Weights of a small encoder-decoder audio transcriber: encoder num experts 8, decoder layers 7.
Rows from block 3 of the audio encoder of a small encoder-decoder audio transcriber, named by matrix and row number. Rows with one number within an expert belong to one neuron, the router's apart. Each number is 128 + 32 x the weight over its row's rms, rounded and kept within 0 to 255. All counts start at 0. Numbers have three digits each.
Before each expert's rows are labels from the 100 clips, of 14976, where the router gives the expert most weight on average: "strongest on" is what is common among them. Only what is clearly more common there than usual is listed. The data: strings of digits, spoken by a formant synthesiser in many voices. In brackets: how many of the 100.
# router: router (encoder.blocks.3.mlp.router.weight, 8x256), inputs 0-51
# up: expert up (encoder.blocks.3.mlp.up, 8x128x256), inputs 0-51
# down: expert down (encoder.blocks.3.mlp.down, 8x256x128, transposed), outputs 0-51

# expert 4
strongest on: "eight" (100); last digit: eight (76); first digit: eight (66)
router.4:080066083102113118133132119115142142134141133131142159087123148092111132157107145150154120144108134078130169106086147076084115103125160127165145109085161207
up.0:121127171136106139119166132077171156123118164085141122103145122155114132135093084156102082130094127158177153080116091185129205112133138084100155117174125112
down.0:071118130172128117080118122108109168194129124114141111118130160144093188188157105089156121121105164185115080138140126142156140099107140098078166131118202081
up.1:126191150060190138143094127131091121111081095117154107090094188130166124156172140130195162147148164121165105173102090179128094140154110171175112112134115157
down.1:103112078095149155153125092114131143122148180125123100145099142121145159164169102053186156099083147135165112106144125190107104130124066140095144134153143106
up.2:082193116098106155201087096103175107123125117145107183191094165128140105112183104106135149133199130102092158164115060120152141116140130211172091104152140100
down.2:134128114141107114142105212138125119158139139111167116117130180114152156159142175079163174150074123164182095146186119133126100162169118070143149130156137081
up.3:125090113083124107051094174169112149091152205156110194116129137088143165164076158147130157155145127161150116154150082155096083121167168142093127077089156118
down.3:120134115179124149157109136111162158234170103157171118120107183109139129108155145100137147136108132123106068141157148073128122137139123099122107100123201106
up.4:080112206109170076143122107164131080118095062110105173135139114176123103106192072151175102134131185142108130155115079128201170083101126098156112092102171116
down.4:113101118120018108139129134097085165095120106152148072134154195090156134136118165104115157115082115112097090113148142091173078186125152150132123153122132064
up.5:106170165065155143121122174173080103058105118138138179098145147100107152182109182149137174122188210158117111165117088166153093145150175105146095111122152099
down.5:143149061153130153139117145121108114120151181085184121138114124076119125143132111136173129133084118132168119159137119161077145118111104119117162156110229049
up.6:136086106142140152140191126145089139102141126075159116139102144138086181125076157135079160123084085133097154044135173146109150083087181118152140154145125101
down.6:129156169181138187069123132124165083139138089146168122157164144121097134084141094099161113080145188173118040122134079149184130109172080118073122131090110075
up.7:133139134159157110080114149150090101089133083110132144163057156094137131174124102074185150101113165161193139170147148102125094094138111172053173176120119089
down.7:091071089119164112134112147145113080174177157128168138139108176120106114168148123108174106168117190180123106138147101146158095157138104193068113099121154110
up.8:119103152112152084073156133108099132090174146104142110134112182206067119163181085144172129158024159135172071139148125090166142156122145093097150127148104086
down.8:109162204103080113129107186127157184108149080061129085148106168115111156136124155110139176128117128116145125161178125132150055104106112155159088151163118090
up.9:108126142184116067101147132104131112107156084079140127192072214121065147157106100119120119146051123149152111125131176077155127097124163057097144154166135065
down.9:126071150206110098080127161129165093203114112116122114174103144143091141079142142146137129168163182154134101091169141105192080166087109134130068139129155119
up.10:117131110156104079077052147178089118099142052138154139185114159087111099131097142092089157090103124109160143159173156130131100060118140138123144178120084107
down.10:171085101178118105063112176158129107194119100166162184118191131102132151111088113094123098115069148151144105122186108132134075128133104107087098155047139131
up.11:130157163099145136109159176161114147072134136155157166096157109073133169135106166128120122086179182136137139151141073163114108161130155112110111136078108130
down.11:118126058143110130131083158112157142148161158118161119130116164089134120146199077077178139101088130157132079154152120118116129132125125083102136136135175084
up.12:152097109150127117110084127157127068140098155176082150124192088127060103116159122135190110095055144128109149114116139060173144171064098132110136123122113184
down.12:101076168154167125138115108129136114178116132107076139134118116146086117134112085135134136129157115121110116098144183110186189093172127078134094091137066135

# expert 6
strongest on: number of digits: 5 (84); "three" (64); "eight" (57); "seven" (56)
router.6:087102061078079095157141134165143148135098126128155128102116151086104142149101191146144127169136131090103190115117147099084074105147166147205129115125161177
up.0:176115084151090114142111115143199121136131093166090077129197082108131064087108136132128113132100126083134161193142072087143107167088119105150123144129116156
down.0:122121117137149135071163122100158127213112164090113203103160155186124177131151066093143104189141142206102077071102111120156118168158085150080138095121129133
up.1:163146100111138105174076106090147132190074106140120098146156075131165084070146153137111123139140093093163199185156128136113113152091116142150109134165065175
down.1:045125112177118120132134100080187148195124162079133131139108138151173167121178056107157128110102145190132095120160154149155129105096084135101130127163139095
up.2:067131177081108156192128028112170172184195200123117137136088194077118099101131093121119157111180115151083123124099109099160118139143151192165126116088154175
down.2:131117116140160143102097133138154137125108091147133131176166123185120135094134110126150102109062124183171104093120114188151103107177057113109087127124059174
up.3:147119108152161134142168043123109097155105202089155141091150111146110126149096097143140100162169120205090089105106186121130177114115155114120079073151130096
down.3:080144191149164148152142090169131096129161119118123159143115135156072176108131078119127067119133150140122055093119147138180154077164135067129132142123130098
up.4:146176113126150086111072146087101103101133107123158158103182143124155116174161061123182139156089176096173114165145062133133125166170116124096166135185148090
down.4:110169127136080105102125106065148179168192180157124082122149155112140160139158080122143094129093117173129114169174127074111116158119146088052186117095153113
up.5:114148116103121176210135114159124165117171157116144089105085171071130095109112137130126188073119087125085112120126180154105098094121146116175182126091146125
down.5:133092090101119122103169150207128134131087096194152138127192132145128174075113136101130100103126131120125109124167110184125052042154116160174128112071120154
up.6:100110140168116133071096101177137111125121118158079101145142101122058105078155123108132124120102114155107109156138117101192112094076120085103107133059128080
down.6:123105111126126133033116121187128106141145142148098150115160098172093132116137105103167077103129160207161078118171086117164141061129079136083090065108130145
up.7:116109139080136169141134114163112130217146148165126134082138085123085121105124119135126126174167105089069128163077087119166123146106124166154107081033192202
down.7:118173081111123122119116089141124118137117103112144118164150129177106074088103102078157146126133146151176094110153080176145152073164080172094073105134115135
up.8:044116179083106181167158066134164146173142141151145155101101152114094134108140100146130096151145125138057156129072101124147154103137164135157103093071170141
down.8:137142102083140137130092130150141142109092141148134140142128085183168132108139140113169103114110119158168129087119097187132146077163044135137080123103094159
up.9:138069110146110106078099119177148144135190114205112080098189100084081089113123090112148098138094141144174087184142097152194142144091129074106120116050111136
down.9:108092113140130077077142130179133129148158102128121178129167120168119101118118060116162073156091145172184085066180094140161158105211098114075111108102089138
up.10:147173086096154091122073131104115081124101086108137122105131126147142059156165059144178112171105176085159126155117068119126170132173100158128154107173106127
down.10:126178137129093129131114143057155163181163166126141082089099152123145126126167076122140109123140153185106111142148140101125119134155111107080189108110169087
up.11:112125129135171125179162056127120098191082187098119124102093076167128125104145113165132085177160117154093157090101151146151202131093143134172065103155115117
down.11:078176155128191141135097109139138104161112153103131127157097137131103169095152103130147111110127138173098063118160196124166156038111161092134147146132144080
up.12:190133080149081110133113109132198137138094092149131054124178081134130050087131147129134093155104078096141162177130098122138146171110088138153106156162104193
down.12:061118086140122142056140130147123140192118143111135149114141142152147163129165060056160125149109175183130074106150120145113102125169091117094128090089135102

# expert 1
strongest on: "nine" (89); "zero" (80); "three" (60); first digit: nine (44)
router.1:109095090110146134166152142138093175136110152097144151081110172118096168157112165179150116183133147128118133123042178103117100119100181154194097095137178115
up.0:114071090163069136168115128147116098196141123161124145173121109110101117046155158135109149075108090110129142147144120142148126065091181127188156181099144080
down.0:083100066158152151156144139164109130097142116125190155190083168126136160145079141085109144091129165120113140076150172202101121130159132085164126168148107104
up.1:118154145177168130117157124134106108176097140102154170084164098177107160169167056151151094175097161183125120088084146148153175126130135068107108097166174130
down.1:095151157156136175134141060123189164142168098141127150143100145100096150101161063107132061110125170134098128126128126140150121086168135091085164134084158096
up.2:109100166070149176163150122134158192168103154092100140102102165118125152127141158170077126161157103161128133137104139115108107083109181124174100100091166139
down.2:088133143110099149131133154113168133134162118185157156116129153112185103114152089103175109148149158121154121197159058177143098160170083150087098106094128115
up.3:101135153089148189161154111113135181123073129085120130111084153112163128160075146136075179086175135177112116167086126147086135048095168125130155096124153108
down.3:081183123100137115129104136110159155121137123127119132145093166121130091091170105148117123103138124148145112144173092157135145092145121170088097091127144104
up.4:040097154124174157157146131161138155133107148107086173108082164086133132164134115132111145176140125154073106171124141110139083077098151151185135088057200119
down.4:053123144112098152144163120076172162130092102140128157143099181142145134170154115109143163150149130122193120148134074186087070154176069138125162113106118103
up.5:107095137148103157153159108107191118161170108162142140196147120168141130076162110139134148105153142087111171080111127101138131136095120118151133181118160091
down.5:074125157111170121103136188180084138120137135103132170133085212114146144137146092078126165125143175147150103111184097175150106129094125127144137161147115040
up.6:086119181057177154163143120125151168150087148081078167106069151145150142150174167167088140179188133132101112169079146124119105077100162128169113089119164117
down.6:073172126093125176149159134096153167185122144157185145124087184149177091151183083105159140159128154097184124159138089175094118132164081170074134092101131097
up.7:119135168072148175199157117099122179148052182071109118095102134125167161147090177148079165152196118145099118144063143161099116097067152110163123117122168132
down.7:070170119093136150134092133134144150143145104157136150121109177144133087127199095171135164139115134132139102173156098180113153120165095122078080085140096083
up.8:120065148171105167179185143141142100181152110142130188193132127157129139055127174162113156124124131073088159082118151111134136158077144128195098160101166089
down.8:048100137105160153135124136185149154114148099118121159159084170116137117138143092091152154099120192117157104168130131148141118093128079113127165141125157079
up.9:115140151113101111114117142166142177092210105182150095172166152075084119093183118118140156075086136078120193149199068177150140126110118051099131149081123150
down.9:161185116082135176151139143045123134141052136105122071095137126217161103179125144126127184147107158153165131141107059170082111164074067117167121156183103099
up.10:130118134089131180181116093085154175162101139095146121093100127110203183149094147156049139099187135118113127156083158141090127100095187135203141121129195096
down.10:044160137069143131161115149121146172179131147113174112143089150167156092170156103141121135162113134098175133143152068183124129145168086106104126126140111102
up.11:097128149084101158168128135111187179145150171135094158180122123133166141121162163139065180124196144100089135105154143103127162121064190128179184118128181051
down.11:061135128114119144133126185138119154153144093115127123152086169103125113151140098078136194123132177147158091152163066197115095138117065115123161127131152079
up.12:106094164150113166188174122123178129167180140128120160176133123162122158068151143139108170138162145081090165067114140101134141102078144140206131180102176066
down.12:047107140135154144090126164171108138097133088108121146150105205114122127115115088087144171103100180148177103161214137190157112102149102096119140151100128044

# expert 2
strongest on: "four" (74); reverberation (68); number of digits: 1 (63); first digit: four (61)
router.2:071075113087081127143166145153130139132158130132137148090141194138130164169105167112157120151114128095113128108100137137067080131107167139187136130097151166
up.0:094086132113121135115178123173111112136106203103081158071171096152085142137153120150128067164141132149112139101077152048133152060122182099130100059119159120
down.0:114169150090161157126128076151118107109131088115141140135148146152122086132145054126129138119170129160126062125131089109145184109188077136059111083155094125
up.1:105184124124086172152171088097162106097141072120154109135119146160150075139108101151111122130205178096069163110062096088148159140184101176131103112137151139
down.1:065177147128175146143129107091174161135126104099144096141113164151114075153156048131144135149153128144153125151103086125193122146186126171124175125155139153
up.2:067147157058144103135119147232111107131130174182073148114099143058073165198158121180132124127201164140131130151114093118146119126169207145100095085099160094
down.2:151201128164086196085146120120149089114128096131197068122116119140146077128127062072173131075154152141163115137162093161087129136160075126048161114108110123
up.3:103157147155117129099134143136139157135098162122080145125123140194122092122174124089141155150144082158098064120145112092140133171080108159120086083142084140
down.3:102175180106195088113059170087135099122098126096071218112095156143152101141190095118147153142136151173099124150146077122155114106132129087095161157149069152
up.4:156067096098146049095171145168098135129135167085103140043186056149118126155124123170106081181096105138136134099081157094139155106126145090125105114156124150
down.4:139119103111168080113104082167124090095112122107115143154140120153135112125116084126130106141125136119120065118176115125179215092154095077107095150157074083
up.5:136074151100165087109157155140140132194114135122088232094114095171106147140152101144134068161150098134108159117090113109097083154140185130090123109104132224
down.5:146175134135110156127126095135166152135167114141127098152137111121124092089109093112116178105180134134127064104142103178128147120144089095103065133129097102
up.6:085078109090127109134166144193114162155106155102097185087083141117101167181103160155114139146155098144132141134091130107122102116127188138124113113150175149
down.6:074156143139084157143170081174210118137146076154154106157165140116109059083114103102151147130168134106072107169127103117123149066126111175092113134069174076
up.7:113095178174124091106150144108141127073168062099118114165144155124067107171102105168093111108115125124134091101096103075183194157163163090100133146171119107
down.7:112150138156164067091112126123133128125097109085130135123115179171159138180172049103139104178127094213151114111147121106139170092115154090104173159186097108
up.8:129185129113127078120091088150115123108063101169097146154154122167177034121163072077185165131113132152133108199159101186124132100104101129090177086158135103
down.8:163133159138127095183131117143098102132071117098118168156155135099119117084101108206110162182184096074057173161128146095158221187080127112177122167126140091
up.9:121104067113108095147128151191054167111149085116178046141081159095108085097119143086114204091117098148172119121162142200098093100105126123147146123129081119
down.9:107116161176146116104075123162183089157174066155123150167151136106083105086126076096129099097106145119132119100167135129199171105160088082095118179096158112
up.10:102062137140122084105188157187073123132118142109149184077144108110089132195088127164121121147133115140168147097058104149103119157169195119088130118110162158
down.10:095132096123130115132131096163154094115158098136170096170138149100115070076104076080136111113147144128124135183161143118155127064171062168103136178096146075
up.11:122174090079165076133083118150173137147092145177093126163080144146078063099176041092168128109153099135149054165148160104176122132145063127112120098144118118
down.11:157152124097185088179054111123109108160096090067139165121132127105094105124141162200129169123123076101075159106069129124159135132073168130195156116181095146
up.12:129086114129107127122090104134176123058134076091104081158056122113134083123168073124167150093142126118134129198129174108145182154133129117093170105184115096
down.12:127145172132169113165112126091124082126073145087122193106151152210122109150132119225109155166145134147098146092070125115124200181133133100140136108202060170